From a checkpoint of a small image embedding model.
Model: 64-pixel images, patch size [4, 4].
Data: trained on short English words printed on busy colour backdrops, 90422 training examples, 58.6 epochs.
Rows from block 3, named by matrix and row number. Rows with one number belong to one neuron. Each number is 50 + 15 x the weight over its row's rms, rounded and kept within 0 to 99. All counts start at 0. After the name is the row's rms in percent of the matrix's.
# fc1: MLP up (model.blocks.3.mlp.fc1.weight, 576x192), inputs 0-191
# fc2: MLP down (model.blocks.3.mlp.fc2.weight, 192x576, transposed), outputs 0-191
fc1.249 074:61 49 29 68 59 29 64 53 69 38 22 41 52 42 54 44 34 51 51 56 82 52 29 57 26 67 48 50 40 44 53 58 57 67 63 34 39 59 51 29 48 53 46 66 37 43 39 77 63 59 50 37 34 50 45 41 24 28 79 55 52 25 68 51 36 68 61 51 47 21 29 30 47 69 61 24 63 44 48 49 76 61 38 50 34 27 54 44 45 53 40 48 50 26 60 99 46 34 51 87 79 48 60 66 66 59 32 54 58 20 54 52 40 55 63 98 49 63 36 73 44 84 58 53 48 58 33 53 25 29 39 41 35 42 55 46 77 53 46 61 56 61 36 42 57 33 65 68 37 27 62 47 48 43 27 55 51 56 64 64 39 48 48 71 68 33 51 44 67 63 36 50 71 40 50 29 51 41 18 48 48 57 65 66 55 75 55 38 43 76 39 53
fc1.250 138:65 34 67 66 32 32 24 56 50 35 60 60 37 61 36 33 46 50 45 75 33 61 42 43 66 41 64 45 61 41 58 52 59 55 33 46 59 55 39 53 38 41 46 59 23 37 24 45 45 60 55 69 52 66 61 29 57 64 45 30 42 38 43 44 11 49 68 59 53 41 44 29 37 32 52 48 44 46 56 49 44 48 52 59 44 21 43 39 39 45 54 49 53 51 40 84 27 29 45 45 34 54 45 39 70 57 49 45 59 62 49 68 39 61 63 44 56 53 23 68 21 63 45 55 28 59 51 36 60 48 52 55 53 55 59 67 70 62 43 40 79 43 23 27 38 44 23 70 48 53 65 39 72 37 54 65 00 53 49 58 73 63 54 43 44 40 54 58 53 60 46 77 40 69 46 22 68 49 37 51 55 40 38 29 56 40 55 04 63 17 49 41
fc1.251 101:51 54 62 61 50 51 63 55 60 24 49 59 67 48 73 26 55 37 33 40 52 67 35 29 46 15 62 48 61 22 39 58 57 70 51 68 43 63 37 74 26 52 69 56 46 31 63 73 44 32 62 82 57 34 49 56 49 30 74 27 40 51 35 65 55 56 41 42 38 65 29 46 51 55 32 49 38 41 48 71 45 49 54 48 58 43 42 44 35 57 38 62 31 33 65 23 50 70 66 52 37 27 24 60 35 36 29 49 75 58 51 42 43 60 60 72 54 51 65 42 43 49 41 29 30 52 43 37 62 57 56 51 55 30 39 58 29 48 60 56 54 46 33 36 70 55 32 31 47 90 43 15 65 58 41 62 33 52 42 25 70 68 29 35 46 56 79 64 36 30 57 14 70 34 60 60 65 30 84 51 33 53 53 51 42 99 61 62 43 58 52 43
fc1.254 223:60 39 35 40 65 51 42 33 56 60 48 50 69 71 55 40 52 39 32 22 31 73 43 43 25 64 45 35 32 59 66 38 39 53 39 52 53 37 47 77 56 57 38 46 45 41 68 66 22 40 67 34 51 70 72 40 72 49 64 28 44 28 25 65 33 41 29 53 56 47 51 24 39 54 28 42 61 56 16 50 36 46 39 77 87 38 65 56 44 43 58 75 77 45 42 38 67 27 46 45 56 53 52 38 45 31 47 51 36 51 19 70 71 49 46 54 26 57 59 47 22 69 66 31 44 70 73 50 60 57 72 48 47 39 43 42 71 54 61 35 40 28 54 27 62 61 43 50 42 36 46 52 23 39 95 22 15 43 48 71 41 44 59 52 60 63 74 17 49 51 78 42 62 75 39 43 49 48 40 54 52 36 46 37 39 57 43 75 51 27 57 39
fc1.255 099:81 38 74 36 65 53 58 61 57 83 22 19 53 29 61 34 44 56 49 82 55 48 43 60 54 33 36 31 42 54 54 41 52 48 64 54 32 51 58 60 66 71 43 65 81 56 68 30 42 50 46 31 49 38 69 53 57 78 17 50 34 59 20 55 58 42 56 44 52 45 41 65 52 53 49 30 73 83 45 56 41 31 76 38 52 31 57 55 31 59 34 59 50 34 37 42 49 46 45 42 30 21 39 48 64 27 35 55 60 63 09 62 51 45 45 57 43 60 31 54 45 64 61 72 53 49 57 69 25 66 36 44 56 22 38 71 24 58 79 56 56 51 41 54 91 36 42 44 22 58 51 78 48 59 60 34 45 47 59 62 72 58 51 44 41 50 48 53 57 47 49 50 72 67 49 26 40 28 40 52 74 31 40 54 47 49 21 49 50 63 88 26
fc1.256 057:52 42 53 69 43 64 27 59 51 37 37 22 41 33 51 62 53 33 38 36 53 48 41 73 48 48 40 72 47 50 20 52 13 50 39 36 39 24 35 72 39 44 66 50 61 21 25 61 32 51 46 62 49 49 54 66 41 36 42 64 46 68 46 44 58 67 67 72 39 49 54 65 31 52 37 67 51 62 69 48 64 35 57 43 27 19 34 46 58 46 57 44 47 34 68 45 46 85 67 51 52 52 62 51 62 54 63 19 63 45 24 66 74 42 48 57 46 37 68 32 71 62 47 44 47 73 33 61 64 43 64 49 33 77 33 60 28 23 79 58 74 71 50 78 30 35 73 27 42 62 40 62 65 85 93 45 65 53 37 47 28 53 58 49 43 48 42 63 51 44 65 48 37 65 39 32 23 55 24 55 53 50 55 67 51 36 16 62 39 53 45 27
fc1.257 040:50 42 15 25 57 61 32 43 44 31 42 59 61 60 59 49 35 41 47 38 55 72 53 60 36 21 47 40 55 82 29 53 73 55 54 55 41 77 62 62 57 53 58 42 29 16 57 56 50 47 65 67 46 15 50 56 76 49 45 47 62 52 55 37 55 52 31 64 51 58 48 65 26 63 35 58 51 49 51 54 44 44 47 54 50 00 44 25 46 09 50 28 52 68 49 46 34 68 39 60 48 16 38 46 41 44 62 41 43 42 64 36 70 56 48 45 39 52 33 16 69 64 35 56 49 26 36 22 27 76 21 41 22 51 57 72 44 54 38 56 29 65 64 58 40 58 41 41 64 66 49 52 66 79 42 43 63 50 48 54 64 62 70 39 25 89 36 55 41 51 54 43 64 65 77 31 48 46 61 51 43 47 42 45 67 52 50 22 60 79 31 61
fc1.258 072:41 36 32 64 41 55 44 50 73 59 36 81 83 72 41 30 50 41 56 75 33 50 80 54 53 60 48 37 36 66 67 47 87 21 21 58 37 35 43 53 49 51 28 63 59 44 57 33 71 60 59 44 54 66 42 59 83 91 43 44 44 69 42 50 35 64 55 76 75 49 41 38 69 42 51 38 66 56 38 66 42 46 48 35 65 27 41 42 45 50 28 29 33 43 43 50 60 51 29 43 19 23 92 52 41 73 58 40 57 58 51 60 48 78 40 68 62 55 56 75 63 83 44 47 62 24 56 62 53 59 47 47 60 40 30 65 79 70 52 44 70 57 49 42 49 56 46 52 44 51 36 58 39 77 61 41 33 41 17 44 73 55 44 41 40 44 29 38 27 35 64 61 55 47 44 40 41 57 56 64 47 39 33 32 59 76 55 43 63 66 47 26
fc2.249 075:22 51 63 28 50 49 53 71 64 48 46 55 22 38 49 64 33 34 33 70 45 39 77 68 44 59 52 48 65 38 47 51 56 41 52 69 52 45 99 55 68 41 26 34 50 44 29 14 41 40 24 67 39 58 60 43 57 48 64 71 40 36 65 44 43 46 47 53 22 21 46 69 34 59 74 49 37 54 48 42 39 58 46 35 51 42 51 39 49 39 42 43 32 31 19 78 48 43 44 31 56 54 40 42 47 41 61 84 30 43 56 44 60 63 59 24 57 19 41 55 70 21 30 50 32 91 39 52 43 56 22 63 27 62 66 57 42 57 33 43 59 61 31 59 34 51 51 36 32 47 43 46 38 43 57 58 23 50 25 53 59 44 55 46 51 51 26 40 66 32 68 59 43 53 51 71 51 73 11 53 42 64 38 50 24 80 69 32 67 56 60 37
fc2.250 143:67 69 38 42 55 25 42 66 49 46 40 36 07 83 46 33 26 66 57 60 41 69 71 34 28 69 57 70 24 51 71 35 49 53 39 42 35 62 59 64 38 56 64 57 78 65 47 48 43 68 55 77 27 45 18 55 64 46 40 43 58 29 34 49 49 59 41 36 58 56 44 51 36 14 57 34 83 52 35 50 53 54 58 38 55 48 28 64 39 18 50 84 74 52 55 61 62 62 58 53 24 62 65 31 39 30 40 64 60 50 78 37 38 37 54 76 45 43 34 48 73 84 32 34 54 42 38 34 44 65 56 59 63 56 47 54 18 46 54 40 54 66 34 53 44 34 34 57 38 14 50 55 48 52 53 40 59 49 45 70 51 42 35 44 23 20 50 43 52 38 53 46 51 44 19 36 20 45 61 46 42 56 51 47 51 13 55 38 37 57 29 43
fc2.251 116:35 32 35 68 59 53 22 20 47 68 50 48 54 32 47 68 74 38 50 63 53 80 35 00 70 64 50 48 20 51 38 42 56 49 40 40 08 69 65 56 58 42 56 36 53 46 37 50 59 55 47 52 74 61 45 53 57 26 36 42 21 43 44 47 67 64 37 31 52 44 58 50 25 67 45 58 53 40 73 33 26 37 32 62 75 46 76 67 47 55 52 61 48 24 44 78 47 62 27 47 42 50 47 11 46 36 45 33 29 19 74 43 31 49 49 48 62 55 63 56 42 38 46 40 48 64 75 46 51 68 76 53 36 59 36 66 33 30 30 48 42 53 62 37 63 61 61 70 25 56 38 44 63 46 42 54 57 39 47 51 67 62 42 26 44 71 36 25 33 69 35 55 49 56 68 67 68 67 55 45 42 60 19 68 56 65 56 65 69 41 28 49
fc2.254 183:50 60 36 48 80 47 63 69 53 56 39 55 36 39 46 73 64 38 56 57 77 53 31 54 17 31 56 47 49 27 35 29 71 57 48 40 66 29 57 69 83 35 42 47 79 27 36 47 46 43 28 37 48 69 62 39 46 49 62 65 47 43 25 50 55 40 46 53 79 64 47 68 44 58 54 61 49 58 32 52 74 79 31 56 53 24 48 53 32 46 49 39 65 46 77 41 59 70 53 37 44 74 41 60 61 63 60 56 88 41 37 37 32 53 04 30 24 22 59 39 51 64 29 59 56 56 50 40 90 22 60 53 60 47 51 50 36 42 59 30 42 62 31 27 58 81 43 69 69 69 32 50 36 43 28 61 46 50 40 44 40 57 68 57 33 52 46 56 83 61 35 63 38 71 31 43 40 62 54 44 16 38 39 51 36 47 52 44 45 34 41 42
fc2.255 092:36 69 44 65 40 50 45 50 65 28 63 45 52 22 52 38 40 37 08 38 62 66 54 41 31 61 36 77 37 27 38 64 53 34 57 76 72 48 49 45 46 59 67 33 26 37 63 78 31 80 78 67 47 40 50 40 34 41 68 58 42 40 67 64 66 51 29 61 68 75 34 41 61 39 38 57 46 44 51 51 49 57 23 50 41 50 53 50 43 33 45 37 58 74 51 28 25 55 58 47 58 31 46 95 12 70 42 95 56 23 47 42 48 25 31 36 40 57 53 64 56 67 73 42 60 52 41 51 57 35 58 69 43 61 34 61 55 62 20 51 26 45 37 45 25 65 50 48 35 49 50 42 59 84 27 43 44 59 45 37 47 39 31 34 52 34 74 42 22 25 45 43 68 66 32 44 42 34 50 40 31 49 56 61 59 56 43 49 50 50 65 47
fc2.256 054:48 66 47 49 33 36 53 23 33 66 33 45 49 42 61 44 66 31 64 54 70 52 42 38 92 59 46 56 37 63 42 30 64 44 40 73 43 32 26 39 62 41 66 55 60 26 54 81 41 25 38 55 61 34 68 62 63 60 42 73 42 62 70 31 48 39 48 74 56 37 79 45 44 61 61 35 49 38 72 65 44 57 50 57 27 66 50 46 57 42 35 64 50 42 66 66 43 54 45 61 45 62 49 52 52 56 54 43 20 59 46 46 37 44 83 58 58 41 53 41 41 59 71 36 69 62 39 49 61 71 31 84 38 35 72 53 45 45 83 27 62 32 72 61 15 48 49 53 41 73 27 53 60 64 58 21 39 48 38 68 65 08 49 32 74 66 33 62 62 18 50 22 46 60 53 43 47 65 60 50 42 62 60 42 48 48 74 91 47 38 54 74
fc2.257 041:27 55 53 58 59 53 60 19 61 62 61 43 34 33 43 47 63 68 56 76 39 42 43 62 54 62 49 60 23 64 51 71 53 50 70 52 72 46 52 34 53 56 54 64 52 62 42 72 39 48 51 25 34 51 65 54 27 64 04 36 45 45 25 58 52 54 32 57 57 60 55 26 56 53 62 51 57 41 32 53 52 79 46 63 52 60 72 38 46 39 39 69 36 25 60 44 74 38 60 48 52 52 62 47 57 55 62 62 47 47 57 39 31 80 50 34 58 59 32 51 34 47 55 18 50 72 19 69 34 71 55 35 58 46 34 28 69 54 97 39 88 50 23 30 45 44 46 59 58 43 47 51 50 43 50 54 38 50 64 70 45 64 82 74 67 27 30 49 37 59 52 27 79 46 24 34 66 58 20 38 86 38 58 63 68 41 33 50 25 60 47 55
fc2.258 072:72 56 52 38 50 28 40 69 42 37 51 71 29 48 64 43 21 53 58 54 84 39 61 40 47 63 47 52 71 57 32 46 50 25 42 34 46 46 42 44 54 81 52 31 59 43 62 61 36 53 39 60 45 26 42 53 32 37 26 56 33 11 72 36 43 61 29 45 60 56 35 54 50 39 41 42 49 74 09 38 23 73 39 37 63 63 78 53 06 49 46 54 39 22 25 50 41 60 50 42 51 20 61 43 26 45 47 76 50 36 59 44 77 51 53 72 65 64 45 53 60 56 70 50 59 44 43 34 38 52 37 73 33 63 36 46 71 41 19 41 45 36 49 48 30 47 59 44 26 39 65 62 36 14 58 21 56 44 51 67 27 67 44 62 39 58 55 74 43 64 73 71 58 59 22 76 44 52 49 37 57 52 43 47 42 76 51 61 69 41 51 56